A small image classifier, trained from scratch: layers 14, 7200 steps.
Rows from block 11 of a small image classifier, named by matrix and row number. Rows with one number belong to one neuron. Each number is 128 + 24 x the weight over its row's rms, rounded and kept within 0 to 255. All counts start at 0. Numbers have three digits each.
After each neuron's rows are labels from the 100 images, of 14976, where the neuron reaches its highest value: "responds to" is what is common among them. Only what is clearly more common there than usual is listed. The data: small charts drawn from random numbers.
# fc1: MLP up (model.blocks.11.mlp.fc1.weight, 1024x256), inputs 128-255
# fc2: MLP down (model.blocks.11.mlp.fc2.weight, 256x1024, transposed), outputs 128-255

fc1.117:147119160169186126142130181124124130131126143144110143095119113091122146120121111182087154130143065137159153161131140094122119185120137136146108101145094142150160141141138136135144172129122143147129151114115108118134115124131111092111090094138141119086066110126128134148136160133124091101132100124128138123124171140149167109095172142134089119137129139137116128133139116113103136173135
fc2.117:104168094118093126101124171114211131134113105146092102148140138107128145132147114130175108107100151156076157128138118153152100108129150140125107143096166121113099127123118137177147123118127117149132179110124124129148156109155157134138155167128152108156169083131109101112152120138090100119122155123131150106133119158119085109180115127101161138101131112132131149126142095146122128118107
responds to: falling; items: seven; lollipop chart

fc1.766:155133111147103151114114124103121146107107143143123129104119130067142165109147111145134099123145111127170127119143091153144117118119142174089090080150139163133094116110138115129123120154111115169165097134128091143166126081149106181141123118154119130152136134083119113165160122095149149108120089079120082112135168139127154125124171108112121117093088128159102148167143097100151115106129
fc2.766:131121074110153133136131139148141076157149116082162131144156125173129129140131096184131169150121096122097130112101100101169167152141118116127153134139147105120152108115138128129115133118135127113147160142099155100112113154120135069115147140134099152079122109147130133078121149138147118093101156156125165133137080129145110136146131115141131155132152131146116132126152135153110179123113
responds to: items: six; horizontal bar chart

fc1.55:123124138104141144149117091119135128175122113132120135129112082139146151153122142154153141098126098165140122113080132134145128116075116143118146094121130171141117123130104136084121066092171099119079157099125116151125103128108139134117080142109125095145107136122096141117112169144141130110128114081117140141116126158103098147115091100137132171089123081151153141129111103129139110117133
fc2.55:134090135132135120168083141119158127087140126098145151117134134120086118147122171091158101152150159105105142144151141128137129116140131115154113109150110118112098126157121122146083160149120143156145123154131137104112111146151116133121130128166083153135128105144152124098096104098156092168122125140119129090086073171161169123109112151187152156168125152106136126097117120146155130139153
responds to: falling; scatter plot

fc1.466:152124111139137169090120132164176112138124125138104135177162086148149131118102104143129149134121139088111105115151128154103129123137113152149113120100152135130166176170142111159160139116139179110154157149134153171117133121119091163121098138159106109103144065121139127148149135147120093075139134090113138139109138132121098137120084151145134166138117158174137128137141161139157133087103
fc2.466:124119165083120117126169120090119143101164121096132144072105154087133147121074120158119095116152093154141176142124137108141142155095157094110152117165109136101106122155153142119127148110109105130110102068137115081145136093101112093121140167130127134116077091137138145112131139140132105117110085126132115111136129123108131145125152140097162133114110068108130152125139104156066091189147
responds to: falling; scatter plot; histogram

fc1.99:157116117119126120129117138125159128122094106117131086134137146106157152149173141170161164140113082165116124117128112073124117126158157143096138135131095103141153126103126105152133110150182092137136125087135108131126141120158136121134100071150136147118134139105134119169112090103140133159152155120149121145119137160142105150108111131125148108070107133151114091194107140148143136148150
fc2.99:105117097158139117076123119116115114126153120087139125095144125163089122145056137143110102144140131117115120099173146162095098144121121088122128132171140117116162137143111103147119139086119104136071133153125101100129136097122146155114147128144093117155126133149087123108166135143115135129100163140143131068105141083126116108118161151130111164119137151156120167129124113099097115113110
responds to: heat grid; items: three

fc1.552:101088121136146134109112150114101090123124137096133136086144123105152143114146106119086117137115099188183116172121152087128168148148143093109153150152119178107122119125153136142121108136107115107119140126119114187116085113108106100143103132109116076100146133167127134131121141122133153141109126130167169145106142131127073155115140147144165095166151072112157111161129096113157177152127
fc2.552:190176123109109127131137137145123118126116116096113160127127111129104105132130109128108121135149131112111126149159124158115144127137129105132103093145130102146141103117067144116148121132115146162112123113154181123143138107151167173117126141126089131114152124139121139097121124109146106122106131193125108112105118142152138101107118142138130163133151139134098131133154140151106149105121
responds to: heat grid; items: three

fc1.75:154099109148128095167132170124129169165157129098108098115162135162135167109136131147137089103143143124147098106131163121145131137169124072143166122126116120134129109122090121123123098125158091103124104131117155114173102184074144139111122171125065124114115110155118123161175160141125142128134143084148153129126135127147116158113131135146132112148132148096139117168117150127154118160114
fc2.75:122135123135124121109094130137101136088120102157114159108119073121120097089108142096109147126153129157077112158087130119140108152116135139132143145126109145132086098131122141125143127120090141155108142129126123131100086141125133112145194124120100104159136163113111134097141122143172099098172091123129178108131134158126141134086103131147134126089165119149118120132133133116069155129124
responds to: one colour; rising; histogram; kind: step chart

fc1.139:112132164104094118139131124078171092126129045082120082141156122101186188156110141151112149114106126140097149146142127105122142146092093136116134149092141125161181075127185160112109142123140095134116134115083101101152131141162080098134107087127093154167116151085113121131105102125114136116156105165131133131090113122136128141105148149108126093119097103115139111199118143156147140151106
fc2.139:154147108132160127141134139169119176130144125121137140062105139135143094105112145122110157110166101119152070111119182112098135125111150119109123137177104124128125133100114086148093136204123165126110148162133093132101147110131149136141147124154143125099144124200124156164140155142114145136104125090147146152124142146135133125167143116187111133147149107139143150067134127103121137139114
responds to: items: seven; pie chart

fc1.285:125119121119175154133102150115150142144096096131122141108130082084114193140100165173125123133150108165158133159166114130101112119140132141128111116106124126099100104144100156157181148160114084115158189124098114111104119116171148121123105095094159130164139164110126146145084100126162116077086121110099133126158143117129154108152116143137152165125093099139175100159128153117154132167162
fc2.285:141135109107125169141153117137131101106140088120118095177148165162165129110140094064161101141154143118146099083062123129130149107145108139124146114110152123145178160135091091093111146089138161138140085158160121129116157137152124135097138117116106145075142123165104099137154098134111137146138145113136127128148140148119121117083108114136130146096180144098101124118149103144096123108108
responds to: items: eight; flat; radar chart; kind: bar chart

fc1.507:103149143126106180121151111118173138181120167117090093164099171094106162116151105116142129151148131153154142117128134146124141126126149123105102083139071110115141160108139147131097166098133125104162178108106143116070105143109127105119116111159129132096177144155071092136141125169123154115098098173108107164124176097110125126122118114088151074108120136167142147144127135096124151144131
fc2.507:110128096150164118169154146123148102117090125154165180113170116128130145119113145123141150113104150105095097162112101122131139105112111160127155122179154100132113132143118124111142124148180153131067112127156109135158129118182131143139140131115114132118082156139122135086104161109085120147120153077135134090143115121103127105131120174143124118132117169126137140154130062169087106127126
responds to: one colour; radar chart; horizontal bar chart; kind: step chart

fc1.636:155137080087134138108152115080136111140144105109144122121105154131109124117132137114131160122097123131185137094136102163163134096130083141143128158155157128103154164084122130137080129114126144115124116129118082107119090120147147154143148154150142147116144194099122099070135110177133152160085152126161128128108146069114176124157107115131106111146118113132079149166146137154154132151088
fc2.636:143126130146131173124111128125145139085159176136083134125165103099125147126087149121142109137148114094101124149129122136157118172106149149132108156124145138161174130122110126129119142158109113139122134091117182142137111187104108110125117130137151119167159103156124163150075159110156134110145169136127120140129098174132115134114139145127125190092141112114175129108121090108122172092135
responds to: items: seven; flat; lollipop chart

fc1.539:142165146112145125136142114174089143143122141103139076125096091146138071079155108090109181121166130155163110121125134099149135126129114137100049107148083153150162121133119147169132108119112172102123122102113093074119161137125127168104166145109116096195109111155121168137106155132158130128097136113135168141152184147121121159125108163145170133087140132113085153119162116137153103127092
fc2.539:141091124136122181111140104089120134138118123160148138152146130146138138124119137142113139099089165136143109127129159137093116144133128101182161114144129133111105138107174074142110097129139105154097103151117153160117123099133130110108118115130100142094104126072110121088142102132115101106148150085124092161105127134165162129139116105101096140112125143135159128159116161148124180149194
responds to: rising; step chart; scatter plot

fc1.312:115168064133103152144175130125151087113081144165119124113098119125183154149115152129105142161138126129133106145132147123100128100138124081133116160179152119154149127099066113119110120113129121114110076134085105152114155164130127140137142098115136115119119129096119141118122142118125173137071125127145145149126140115154155151129146105141147140115117167113131136132112116191107150116131
fc2.312:143111139163167152163092150137121152157109125149105100131161141117138131115129113096115128108116144106097100097114169103125168156138156177085105132099104129113123131141110112077123126119095108104108160104120133122140112117126065113120134117123118142123118135115107172120145101179099175129136108157110119151162121136145128099105103096103139097120133146078079165143131111132142133065126
responds to: horizontal bar chart; items: eight; items: seven

fc1.527:127167130114126070169140135126143122168112103095093185151084155086120115129137150143138100139118148137149139162144151127127095104150120145078157141129142080122121159088159143111138132107136155110069148184091116125137153093074156138152099132081092159126105147124081103139138145095109137103136119128133128121169145127115042137099169099160122109127108137121157117119142108126159128122113
fc2.527:158080162148130164127119135125113130114107116145124140123160135137119113088101109105116122101120146148152120139115144131132124156121134140173105126106125179131133102172132118134110143095161151134157149170118108092117140158164085094117128110156173127087138111142135133119090119088142088138136123108108126097097131138108160122130095146087104167099144104121155193137144141126126149112087
responds to: bubble chart; flat

fc1.143:084129103094113153122147117135142177116117152171118174143093110137138096126156133133164099090140133160138118109073118110141058142179120117122126111138116098129116118125122167150103139142148154131139136097141129110127104093110176126110150152121121170149141133132126152110112127083134152171194153129124131110132117123102136195143111130122065106118156093143132119115102105093107143130104
fc2.143:142142135138126098117082105121134099125158148109126105133173088105125116108098153120122170113149146104115163164189120152142178102100138132114154129143138162121112160111122072108125119112089089158065117116088136109127119123100084122121136104177171100124122118139150108136153124136109119086116117103085163160110130100123111095111156115128171148109118129132119134116139120117110156135134
responds to: items: five; horizontal bar chart; radar chart

fc1.635:104161112094134111114130121125097164110124091142076088123135130134107112129152157120145143104125147146159113143118143163180143175089099083118131093160092129135140120132114091140144124116139105114150129118142116117166166160080147137113097126126123130138122146097114128145087138100168148129105162122137116137120152138097154113108156136125093131090140092094143114197162116127153109169110
fc2.635:161125144149104145153076144140162119174148177145113163161119115149120157113123138123109116152129105169102144081130115073113139109132132142109112129109110171090109135129155138162128116128127136103131121098132108116120115123179139124139191100115100144128128108109141161133113117111075119145126117125111132111108139132136129142129107137130158181136085155176117150105117168138073137115142
responds to: items: six; dark theme; stacked bars; lollipop chart

fc1.634:140149137095175154081100128131115111146141140111171104128136143145146109152130129114150133100168140090128092102091156115135135142123121084151136148071176098110137131098110125107142111131151076121139082131133132139126086171139132091177126110162130141121116114090120131152122079125150099134135136129126102137152123129159109160100110114094164169078115114164095091130127173168150107155108
fc2.634:142093110161112114169133132117161176141101147156160107146145108100135164119071157136075119139088098167145137123151095131121170099119145129115146107138100142109122112117134156119132156144124140111087166121131125081203138089133124152140129121102074136153168144155110152121137145116082141117105132100124127131101123087132126144134136147135080129137151152129130196153143098130116163110114
responds to: items: seven; bubble chart

fc1.660:149103110101140137104120085106138130121182113120164128086126144135151123097164147117166164142121114164172133144126132127144148110130110051158140146085138160134106127109124149168078110156124187096165156136119110127158103121111140115149137126134099114143109123117115097121098195129098144112133125107176123107128162159094110160098109160112112153190098090145132115124104129100120131145112
fc2.660:105140150128118118163117136117131170149119160165118133107088134136148098136086113148152114132159102120130059103092153113108119120134145162113114153141098104124124113133174115136161142071145098101140151141112129148062137129141116159117089118123159147073124128149196160135186128137158098145147111148115095133125120149146157120138131134124139139109137108161152141114135157096114107114178
responds to: one colour; line chart; flat; trend: rising

fc1.212:142111150138095095143115122125139102160118157133145135125123131175176131125188129139112099161087126139128088132132103081115114075156119143090121164095105134139100129111132156118159135121105122158106123110137145131107124109098153155082129122178121128188119153159170132143101153109102158101134088172135129117093101146129148113163119114138164125155093122144145124118153142156103102107165
fc2.212:102106137086116088142143114160133150107135091114167088153156135117118123130125155118147127112156142136109108112159172139151100133109125134150137104132118124168129130114110135151134155118155138090129104114133105121084146127167103114156119162069095141118162131087065173145167122102145144144117198110140130108133160100117118154081114106093109110100122172078145118147135093163157122114065
responds to: rising; scatter plot; histogram

fc1.438:125163182112119122099133142096141126119133105131143167094103170109111139095105129138136133124140085121142152135145118131141158165119140135071131127148155133172151129115098128085154142166077103097164131163110182076158137132119093138139169181106194101158121141132125142096165123140098140146128127170112140134152118172144130128146153127125115065120143170120143127092147093140129135118163
fc2.438:122066076148147128139115131176112122112106150123154059146129140131164132128150108135149139096123152130130106147119116141108091099133126154175113132140118127145157146182164161130144148111173108122129176128123134139100114164107129139126101091172124122118145141152132069125063154126173169118111118116151075139100125097117126098147141160169136154109151086103107120116109151138093128134118
responds to: items: five; horizontal bar chart

fc1.81:120105144095128185109121131131106144165145108129137089136117129112090128109113175124161161108130097089138140110094132146107158129174099097184127117108086114151097138100135142126153166137137153159166112143130097124134066148123089114163118124137130128129153151138132098173118122121123142145124157106107113134102072113129153142142154132130131163107084136124151156141156106143107121157123
fc2.81:143126107184126085174155162101146102107138136112124125107158136143142119159111093115098107127108147152112095120123102124104116145091161153080110093125126116112147141107138129167098075117111109101124146146083143108118177102140147150130164119115136144162116111150099132121112101138162076104150101123175116115124152120162097097093093152146108103132146130154091130130097173123159154122135
responds to: peak in the middle; bubble chart

fc1.714:127105101137175094129144113125144112109123118158110108142117142150094152125136118133113111183092092119153138128063119126122171124067139108105109120124097132117167121090133092106132087127149134144135125131131095147132132093154094137119150141153185131113101120110101134131143148109143158153130116086131156143133148187134102152121110156121140093117073141096085140120168133092116138123117
fc2.714:127163128104072161164098141109123139183112134106128111129148135121094133165110117133130135112120131172134121148164149148140089147180100138132160135101155133121121199139154151184146151147087172072118120132133145131096099178132135150140100122097059146136118131141132130105116090139132116094136134129133125114128082147144152136101175102125120170090144098120124137153084127160123113109119
responds to: bubble chart; items: eight

fc1.372:116120128101117138138133157109112127087088125105115094166123147083098121107167136160096155136122137141127146100176148156094134155103101145104148120098159151119129130147123144171117114146117098131141131094131193129120076130108121137169117121086122116147163118133125118125112100086131123063109097107150124103072097126141099099084118174126126147124120158088155131154095150158141118110161
fc2.372:123140146133109139119109135107115136128140154198131167116150089145153193139095156108141138119111127141142093102144110117123151136161166112128173138130123140127109127131147134072142116136134139125131125165090107061160160112134147140152133125160129128152089132145139151121123161182136134169168127168140096127166128130063076116142106125117119114114104098112146151054151135135154143112114
responds to: falling; stacked bars

fc1.704:097137098104130122148125088161112179132151098129082126125125132164100140103079157125158135123102150105135142172174161132166157109110061137107116126174130111111086146125162132139098137139146134127132092110095115124122095106158111121108134133124117134145155179116113125172135194099167139102133122131152162110111120077152099105135149129130053079121114147145153147095081105128123178124116
fc2.704:184127112167146148168116165111147120118119152110127129146089123115157156081125074157139145121142116140102153114120076096088155152136150119168132088121158144140143130081093086107135154176156132105125165135128141142135116136087131161174106105131182124131107125122123123117112080138167135111099133143119125086133153154135139103092149119144167146141143091141129084165138153108154110109154
responds to: bar chart; stacked bars; items: eight; trend: dip in the middle

fc1.346:154115121103182169130129147157094128152132130149144107096115129180158116129124115114160178112140120143137145124149095121147111139107119132059106133103150144129144097111068087163148124091130128102137113092129124100151101150163140133151125158114151138138110141137147133118129168118108148094134148140091111106144144133101096126096091133159116156115093096128123154110134143153147116128126
fc2.346:116102157113090071114134102091146128159111132147110141142082107115170096155087144170085112132124131147106128116105147155113119106130132127134126118146117094121136112148157130110175123125192132189101154179116123122149133117114113107132143135122092114130139169139165149138140104147139122153142125145113137167146102123137150113085154141098146090114160141163140108152178141103110145129111
responds to: items: eight; heat grid; horizontal bar chart

fc1.433:181091119159129128134129165146173106129140140126128164119147102106122165144121137151135114183115115139137175161116171124178148112102095128133113168148127152095120134167118126137108116130126147121158143145116162096137106112067114124142109177127184118158108098124137156088121150129105156085110118118100106106121142139147136126123143149110161108067085137143135098148127123129138151091158
fc2.433:128150172093106126109124138125101138078135110123145092110069085120136115144158103094116153151087115093119139092132125159124152137130144134084150103159126168129141151099128126134120100121119139126111124070104076130088093160140175138119133118133126090125138099119139120138154129141112125149155135147153132139136120133106154133135157105149124126091145151102095153105146133093153100143113
responds to: falling; step chart; horizontal bar chart

fc1.44:118096127175122146118132140121156158149091155099111133132154115103140129107080150169119138140119099148157108120133148115152126136149117130124125102141123132132134145163174112176159090084143114132119154140170157123179125148135141113197138109111097151142093092144124152145120153123119110151118143116168113141117155126144128194135110176083117156160161098123138133113186147118101138100121
fc2.44:166122091113110101136135124121101116093102130174123168164187140156125129128123137156120112139135119149113112118147107154100102113123122103147113147175131145123109101116141111102128160158095154118174101137085156156134145107123155133090144133135125118157184190091149110113120135050129167097140152146107145104124136134090101093095152110150110057066138150123115151156099140161128135137077
responds to: horizontal bar chart; items: six; items: seven

fc1.227:106130082138122127101117143102090187124112144128153157084155079167133122144155129126099149095142109120138124171138119097125129073117065140117134111121141174119159137134116109147131122098124183121118117130111121143094110139143145143115098107107180132131097134128133161140126077178101124158135118132152119128140144083186085169103122166129107114111110117153134094138123091147118110095133
fc2.227:090092146102134114123109117116126084142160130127100136145113071136097128143148153133124092132125132117155137141154136158134132125153117148113123156117142083100185092115159118095081129117120122132114094136097122098146160117081129162145181129174129132130114112154088136130123137099129167113114180171093112117118131152124146123153129121113152130104116158076156170110129144142135116140148
responds to: items: six; pie chart; ring chart

fc1.392:140145128120148129107107101176159103150129134126145111132120115126176128130162116146106128150135132131165100109132145125128100087148151139073113154132153116107102108092124148121121172143125141144108142125092105152101128147110104151141071132089134149121102147201139128181114137121105121150104140091125096114075148143098124124077100130130096117106103095118032129120171121131127112127097
fc2.392:134106124114114142129133137084121162106182093148154155113149096133055134105083136116119155160103131114128113153094132124155106122136092150125116124104104115109114141125094072138144080115146137102148140084135119140095138156168122089087156106077143102157135144115147124114165123126115148102111197127100172146140145142140140135124130107105122106122112108139153152136130138128113106128157
responds to: peak in the middle; area chart; line chart

fc1.113:119141092127107086117141085145103129154124144143143141107164115092159125131098113136095145144148066115119132138110147154115117153140142078085124126118133138131139142167150118143136105083075072126125142098124130171125111177134125113136122097132122111146153094127158101161081085115157111113075110115132120127106129132110132100121091141092122125104125097137138106085108170135145193139104
fc2.113:161157170138161142142166113190154113133109100128133108102108158179121116128127172094114142113123142133122138095158132134161119120143088169156122127111156092130084094073114098116121147152184175118117112158108147116121175111119169127103142141102156151088124163099107158090133148120119137132095146117136115114106089123158148131190123133126097134147154174098131125140111135114156095119123
responds to: items: eight; rising; lollipop chart

fc1.547:138098111162142152106123136141122107095131143102178128153137155092148118106113149125131142174144131098112120071146164120106138104091127108134175172111168150062123109109111112111177138135150132159101101121112144126143132125128179099156119117151126083108116155114064127144151124110108127151120111094137097105098095132185133120102146131129150127157148095119096112161120147124145126136142
fc2.547:113106121118132075088129103141113117161135116183113105108131147142132142158125112115133145106127128166149113148139155136139131140135109117124116119103097123096142146122121159161116111125106126173126177168112070144112157144096112124082145155139114129120141103154157130157108152146152114128158095140114148118150172107115118145176141122131134106078096135142152117092113158122150117083122
responds to: items: six; horizontal bar chart; stacked bars

fc1.418:124119112139111131108158085127114176120134151169153098134150156120114119137103170122082126158119129095122143136100177150170170189136103163142130124108105154135142069104146130149138141136135132170148113150095131147120120118100117096136191151153134160088075101126108139142156161121163113143082168119132111116124158113160152112162134124100172182108181084134118150130132118128124132167153
fc2.418:103159110154161123155104148083123089138168141107077153106117087149143141100136117129147135118123108127082155129138142097102097115125106141162135129151138120146143132107108127146063104169125164128084183121180153148096097161122165130092092137101138117155155113126138088120117113112110138114161145125124136162107111138071182135124160110156097096112127136106130103111127131086185145085102
responds to: lollipop chart; peak in the middle

fc1.479:111151158123143141138160147145153116125141165116101136177099135111138159127134115174123095122121141082126139144131081118101143057150144122112138122097102152149112117142135145107124120113083081142160101072157131130092093138131091169102141131186116089111131080168146160144167121130160109121114127099167117142124119113152147127111144184106117131117091148158094151116140122172142107171089
fc2.479:156134140138139115106125100150094123145093123133162116114153144118122133167137130094126133110107172181137125139107160135126107156119159124155130131126155118123143123156129080141120169179097139160136139143101114128092110162103129154142127135096149130120145122125113130103115110091085119145123108107115119140138104145111163138139133120133161136107151113136095078127144153083075130102089
responds to: bubble chart; dip in the middle

fc1.423:123111084153112100126149088151121127080165161101160129138092094113131161131183102134143113125124107113111093156146139143097139114129159101123078123127090123159119160152129121160146132125121151109125113129144113156175131149094109159103132178133134154107163150105128106111189107080152095152171141134149119128155116093129132126160104136120165143138156134098123143140116144132164101094112
fc2.423:110090172097199124155152162098153129131092105125129079101158157152135068090109156122098120167168096112120156104101076114147138112114157143092180144109114141138119129122135133117131164099109105157119125128116124118146159121149119136105143084106142110121137094122164162104094146107134095119114136147132109155096103146120160181109121100139132136101098105162164185095130131138123147176145
responds to: items: eight; histogram

fc1.353:108154136147138161122122168175107130187128113103139119118158106106095117163083166160132130140130141074151069092133152122117112165103140094113111158106130111132129132109151119142136137117198112155136143135165115155112114152144133109152147080145132149116125133151132168068113112121142193099139132112134146104106081116123168132132191144124170155142127129127168138103169145135128110123134
fc2.353:156138154155121083127101108087137096082135109160128146133067138111111129107170111114113137128149119136169151111151104118145150114129134118116186131144114178150123079150106101170117095163103128095144140149092168120141101070131128153138142138156159115130141122140118155117117144100133147127123124142165131136119144149133171123138088081133148086148115145109137148095096140110095148055071
responds to: bubble chart; falling

fc1.604:106115157170143124136137132136135105121093139125147086163140139112084149111108182138141109150115142142156137149097105123127085137092113108123137127116158132107088115147102166139139130126151140092145113134092149174086101129122115132112161171110144129119119126137144171105137106122167148094118136146101095108157138106080142097144123120075110168191130090113108137123149147142159166137137
fc2.604:118158149108104111160110116095123088151144106116071131101131122135101142162094114141126132112142131135141117127139090133120156118149172147157081168131153101144158079124153109100099145139157147149110114126123127084147118171111139146102092124112118103104149091106133108129147109134145103125124115118116108150103112167169119154133148124139122128083109112090149096116129096162112098103094
responds to: rising; line chart

fc1.214:126097078111150108138151099123139167113157138101151124143136129111128097148150153143126102144119080122169158111101149136141149136100104120095130134147167185135109166169102119108151156170119109105116133069110108140132100129129122115137163144134094151078109123056166130081118106171134133076112100107141147147136139115116114106122055121119144152114159151121142142137114140116123144114131
fc2.214:124163187150085195135076138097115111140129120129131097109131136110073145137116125142105151164145151134082164145151135102123123171127148142145138097114109114139155111117133125141138058117105152142129149142141111113131139125145119131133133135125120069136164137129094127163126151092117128148139137131106119104043149166121110149085135154189156107151092114123122113135099111119130115129123
responds to: falling; scatter plot

fc1.453:148085130135148121107141154103135134088099163148120132097144115099116153128121102144123138085174118141098136128157110142138113113136127157110125156143095118136105118122146168146127125123096129088100157158093115135156104159157128085139155088111144141100087116139123100100117103139166130149122125097151136147148134129165140137162126136107120154133143125150119132100181132166141092128136
fc2.453:104134118111142149145137102130147152136108088152125126134146163164134129134070106122143122148096135142149127166120118127134140157137139095125110080132133117131145121129097097124147142145167139158165120114174153117130125113105155147140137139207149124104133109113156140146158128130073151159146142160098136140081099115106080104135110112096118126138131141137075144124085149125073141171119
responds to: items: eight; stacked bars

fc1.361:135147151127085132098152125119148108157079154127104151102149145110131173053103114104144181117084132151112139130143105118093122120105107110115129111130121095147142139196102106151095124146098142106149117134174071119163115166168153172093176104122113124142135155114121141130136140113100154157150141072119123145115119092090118133080112106144131149126100108107108114162139114127124148124138
fc2.361:145134128113116124148104113112138123154136124131091114143182118129104116084112110151097118127131097114142122134161152127111153128170143116134139114122136143121061126139138125109168091110145117124130157164104130089140144091098112139142118148142110121139119122089133145132119116102144154153134186134132118099146160112146121108135166085088065157134138133104163125134176112148160127131135
responds to: items: six; items: three; radar chart

fc1.165:112127149139148164107118145131084111130143132167129146153134102108137097162136119129106119129136110167141103106142124165106115149098117094159114129128118134124121114171153146117118155139141119161135111179122125126123083128084106125149140157141142100128118074117148131099127164116147153162116089139132152144144169102113132137115118133094063143102123100143116115195113111096143112132166
fc2.165:106109122116094072104142140145140110152098142130129085100121124125137166117117110123152110142131151099097115174090103132132121151151129126127082130143114145132140121121071157130126099071174130075124148077102154133165133136133132162099082117100113161147117154124085138207152093146117123106189151134084133147123148142111117132135145101117163110135092116122143145108114147154143153131086
responds to: heat grid; items: seven

fc1.422:127142097130096130138134114117103147116101177147102086195150148108147080102154171114128118100084152136119122121146130165138142151176114113081101150112115107127143137158134123138074111090102180124139139117107141142118095149119106160070138131148126147136145131140176096106171117121159152099126110107135109133109126161156096118125130160109106132156159113134098114143145116095124130175145
fc2.422:116150117137153088100143146151148130120092115149150142061175105127176164152125143131103116146146130150148150147143132082142144143120154159171149095124162154133069140136114129083117154108141126103122112121135116171112142074133157132167102121069137144118100123120130149087118156112142147186106153138165130126138131085077171144105106124130140212140114138149139157115141147190106143087138
responds to: falling; items: seven; lollipop chart

fc1.64:120122124112130162089078079138100147127126150132165177124109154086097124135146153120157135120094175141149120134123117128110144087149122130135112123161110135161125122146148068097119106127076130156142153163122147129081144092151104137139139163136190092085128156134127156130142106102165144147125114108118071087121153069122116147138122091131129143128141107147120165077111082129165129137154
fc2.64:100112119142145131155141151111149078085151107120122101153159073170144138146121087182122109149171147113115129105138152130101118148148116118145139119145138136116129111099149152165129160138165174127100121126160149130168157170125136148113138107152131142141093135142105114146111137132132105110096124178133150119141126149165164106101110139116143132161175158120153104136130155091149150155089
responds to: items: six; items: five; heat grid

fc1.542:101110126133131143122093130090116099126063096123132141128128130088079147130128144097144082106160081136150087111094127071154147079118115097189118110105106163160103112110134145155110127129140106126122117100130154118152127122104104154108125135113113114128130128109162108088106185136144152125128092146123125142156111114165118110117112122128125135084160106096130127111142143110111160124120
fc2.542:153117136125139133089167171145119110106187143088109131114097090111152133115104125117119121129097179114161162130134115155087137141094158152080110148132130141163148123152171135104141166140143092123132129166184132143111152120113129153135142150164142116166153155123115113100147134133128106133166145110107120115142134118097159127136128109178135146139156143111085112149123101170113110119109
responds to: bubble chart

fc1.497:108160117161101144136148091175142151148172105112151142149151153112175174133137116134157156133149104147164083092148155115161136107109143106116172137132117091168126161114109119107109079133144112094148152126127104122129121136112126126124168115141123128120118161083095107150155139118144160170126124101161121150102118118154127105123145093123105122134161139153121136142091110140086113145128
fc2.497:120120143117106133098127134117079081136075155162099142105163128143107123126133154139163081154128133091111166150114112143084095134135134100156140149135147168118152082127155122089151153124107183134130135170153134155177150131144116119112130117098149108107148129125185155135109110124106135078106131121111176119139127099107127143096107155158113104123159113077135116132120127098136188121129
responds to: lollipop chart; peak in the middle; items: eight; items: six

fc1.449:099124107145167154115139098180112157118164114143110135103135104115145120152152127126095129138123140097133057119200165099128129064120162093111110156116129146127123091118091142115136124090116116150141111128115105121132110122112131151114128165176110152139122185159125141134165125118119135150074107131101142130161142149149118104099156138167112145129164114086144130106111117176104106134136
fc2.449:151113140114139148138159106135122074190110137150163107121090156126093172141149115131140120122125133073162099166149127163145141140122159093100131115114119117104139131091131126120132113114110140096112140155136120180125155110137129138160108124073078138118144135109133118112101128179116159131118137117147131118156128111130170112141138099084124092131119147132116162129122165107153119167128
responds to: items: eight

fc1.579:120167124085115164144098108125155124131143096182130161155148111169117140120129125104111134124092103128116101133122110137136111127119115184177146082116120135149154123113062179146120110118112127138136099142108165119114117158136133154145104124139140094142173121163103155113102153146129112141126140080101170151096094119143151146157138134124144158113156182149138092128126091126115147109101
fc2.579:122140167135130148099165176119133115107137121110168084091131138124127121117105180113177106132143143106158160107110115145128101113105124113125128139113133128104073172136137110104084162132119129121131176085123144148130142083090149138124085096124110127134079146122142100143124133122145141146102092145124101129127135124129121152098137152086143156133116068138133144126093136123134123130161
responds to: items: five; bar chart; trend: dip in the middle; stacked bars